config.yaml
layers: 8
loss: "cross_entropy"
one_sided: true
lr_schedule: "cosine_restarts"
Rows from block 4 of a small sound classifier, named by matrix and row number. Rows with one number belong to one neuron. Each number is 500 + 40 x the weight over its row's rms, rounded and kept within 0 to 999. All counts start at 0. Numbers have three digits each.
After each neuron's rows are labels from the 100 clips, of 14848, where the neuron reaches its highest value: "loudest" is the band of the loudest frequency at the time of the peak. Only what is clearly more common there than usual is listed. The data: chords played on synthesised instruments. In brackets: how many of the 100.
# fc1: MLP up (model.blocks.4.mlp.fc1.weight, 768x192), inputs 96-191
# fc2: MLP down (model.blocks.4.mlp.fc2.weight, 192x768, transposed), outputs 96-191

fc1.386:536544557544511531474559470439526535572496507463525470537461436506452489506542481535540557509472520526460581472585519553476526466603499486510524534569461410539510467448485553547496454527420562500469447518392524485510442510415521569522500516447517485477532520433531525470518525503499473502
fc2.386:454524468488553527492506498526532490471451508541466483454416517514510525517474467527593541457499523526614483516519563531528529529484591511538524491506522474482486496438496471540524530446517393503600480484410513499520435456532531438568453535518472481453457521495482548514482542436471441526
loudest: 1000 to 2000 Hz (27)

fc1.314:538479505497525475403475529489462508570493485514448528492501514534516486499530522508532554561542512551525520539526429449478488450501515512521488505572490565594473507506455476505495488476498554513580443439548482519555463453444471599459434507480477497513575495486525532439618460512508568470
fc2.314:508506457511475485417594525451455525501565499539519494557484371486568462495524517555503470496502492510551514473515497522502495481497447535564451529470491489483529468536478482541561514454493480563501510472408509500535491474519410587426509431499492521481470483492476440581524525497503542556
loudest: 1000 to 2000 Hz (33)

fc1.715:397555485532490510482426504506579399548543481520498538513514546539496492525532446493478511448454541518532567486528472523531510503486468516471572561532532430546439443459481442436502485502443499513516536486459495541502492527460493517515517509479570444456540448481453516446437509460515502575
fc2.715:442489527473541427512514444510442499476566500475553470482475462547493418540447475437423509478454475509523498502508529498508475536443486477489482509470456472427506497491502531542567438444460465514513540545511547495414521529518501476567508493482443483469544443553506532434575510531492546529
loudest: 500 to 1000 Hz (47)

fc1.635:471528555496584500499525551493443466585517455502518499488441499498467509507497542514473470566534544483472564473510489519485592497543417473523550534470513553571479473510473481477482521491508490537526525506546510469495487486491523494379540502480509485514485519522438553478484505490488504478
fc2.635:493533541510492499472507499437518515489497518548448562563511525505475460523521526449507471460475477521520499477552499424533476450486469520460507503541471552491527475467485526510456499461536565523452499454528579454503374512535524484520516434466616504600528431521444495463490477519477476530
loudest: 2000 to 4000 Hz (32)

fc1.344:417503493521556519502499600478569494562495458498476538513463525562462532517509444482593496554497491498493486483433550530532524509480504467510527519497655521516501539422463455460542517505560475448541480468475489492513482511549443531371550450506474501550511529525468503621509475526503491479
fc2.344:518498485537482517502471499408436466497549494544491491424466521516471572503487532503530465487510517576473473529498477480499517518451459481533462525563420534429418470513469436558502501472502480511502502495520500447521426532500522522579438453482519497548542518492497506426530488381482458497
loudest: 1000 to 2000 Hz (29)

fc1.472:553464503484497510439491560513487477571456516486442538491538500545456412516523538524533494630566430510372552475488495494426554468546494504535510496487512601564529507499500480506537562500496479474552446493504550500575483481454454496401470460517549511494489495549496597527515416511488459541
fc2.472:590496489500489473411476495463475499452457516510478496519506484515498484554543474455517484521527465531427496490501473441503460499462482499450453501445425485431479430518495469547518493500552466478508549538512451462522445441538495521569476523480483522531518501494451419400557478473453498521
loudest: 2000 to 4000 Hz (26)

fc1.112:476489504537517539435436430498534445506460464455589532549518471547469555493463494508429542508543494356468488378512472533509539501482549526453529505587482455486468449535483443502501426480474493491467447549485475488523512500435536554484566492516523546546542511464465484540456463530492539514
fc2.112:477504551484514535524526521554474518517534621474406537483484576521476541475532471492511469456500491536516481462481505471569484451416523513504382475474485529495580474530471526488491482580514525463549551532565491537456441421580509515470526508559519466469519510537512525482532528517419475505
loudest: 500 to 1000 Hz (43)

fc1.244:505421479497495521533501524389445524472537504477451472469433529559520513557490462569484533549517523470486508487520563497507542464507522534496432426484500554517535414482502493558473497499506505505530513464491560548511513455537525535522458472518537453452546485531582526466476571488507501483
fc2.244:460544499462467414548462509519516468502469480460514501537570514484461466461522516527521521416480535535531431465471521467535476544499519467624526509458480466521428531509498471525522562450473446545488487521481500500557472635518533471553476472523479448524454499453482492449575464546487455565
loudest: 4000 to 8000 Hz (40)

fc1.654:456509481507476499487455413523495453468435494518498443540395514497503475463497446495480534512497500466512455540501456455436564463513492494514498523557516491474589468531518479519496462492548503456442506506507515476562496521504539571465477468501460497469577536476535501531522505427487485585
fc2.654:525495432477484557519444490523550560484478547467468421554497487526459483515478457533519500544581493493510538498512502511452415538517466422435512528563453551550519498501459480489480535520510540481542487497520561504467540538489496495473487479541546511544449536503574478458503518491570505531
loudest: 250 to 500 Hz (62)

fc1.760:540508506531528489486455468480459425480460482536498476475499526501551497495490454483465515554476452473617510461468547512463577548484519535526500493528548627530460455508512502484437479517531445553526438497492472536626446520558470495515576451550527419482494501546533581501512525510514497508
fc2.760:563460466407421500446496477482543483481507427538450578555523571422520459503615524540516458488510557489457507499523583442546568476449574490530486524525470494452536482462481488500513510447494489468530488480431475528459479518524494470497477492490452476552424510569557532500568568553556475521
loudest: 1000 to 2000 Hz (42)

fc1.511:533516492472556488470518431525538466611521509466490498516490569497532467467436552520513432492475475422500532488479487516515488472496557520492490573484543436418549565561444429484564494465528505547485548528498472498473546494495528556470405528482489467402511461492466526487461477561495498460
fc2.511:535479487489571503490552451516531529472458500469472469490547521514534536517474521434535516507372539464508562532524490493491528525463454529469451491503533508500509470485583502508502468508555483471470531542620545480497575488465484632525373497564542497474542481565439504538454514492453488509
loudest: 4000 to 8000 Hz (39)

fc1.4:545471496467529515478496515505482471471455526445500439511482522500525493510468527456494533569458503446502527527516469552502502469508499507424462525512479463431527523444510501454517526481518480581482466437566492520559549439589519509499503539496509502489535486547498460458383485525493467517
fc2.4:522500502516470481454574571560477522550582524486508472540519431450545518508497430466487474562492467462534478529502443469490548504535510515434486551518474487503513470493527468439516445487441482486437478439483494510499492432509462446506536506474552445486488565482536511541361505508467521537
loudest: 250 to 500 Hz (64)

fc1.719:484561516440587455505533588508567494518495540538499446517478523569521569457494482539531481532547495473522539458474448481509532523474557474457513388543468467476534496541428467500455547504471469499492416472489453515512532493512516505458559506356474549443510496494499512475519501515483522449
fc2.719:463532492482546527406474517443478493447460453546527484513434525558475532537536514512472506430464495480515475482508502443600490589506555537625511501547520519521494487479454490480481419514539547418482534524543487491565434510526421551475471525622520483505489502496434511469496466536504555445
loudest: 500 to 1000 Hz (39)

fc1.320:554481490526569475472492511473480504508473521554526527475489489525579545534498511543457509537472543553542556522538463511469519501446541504463499436626519536412523498541550488504495475552557483437483433480478556483533484522525490601512505459554546460515463494495534479525499551487478530486
fc2.320:432454519469474471540523458490565550484481495470470556466536566532500415476530463433481524472510548547452543429494494437519498479494508514522460480487482478524480481482548473463522566515507509560508480463449486520514532543521608487538506504579514451519526476482499445584584529452533512505
loudest: 1000 to 2000 Hz (26)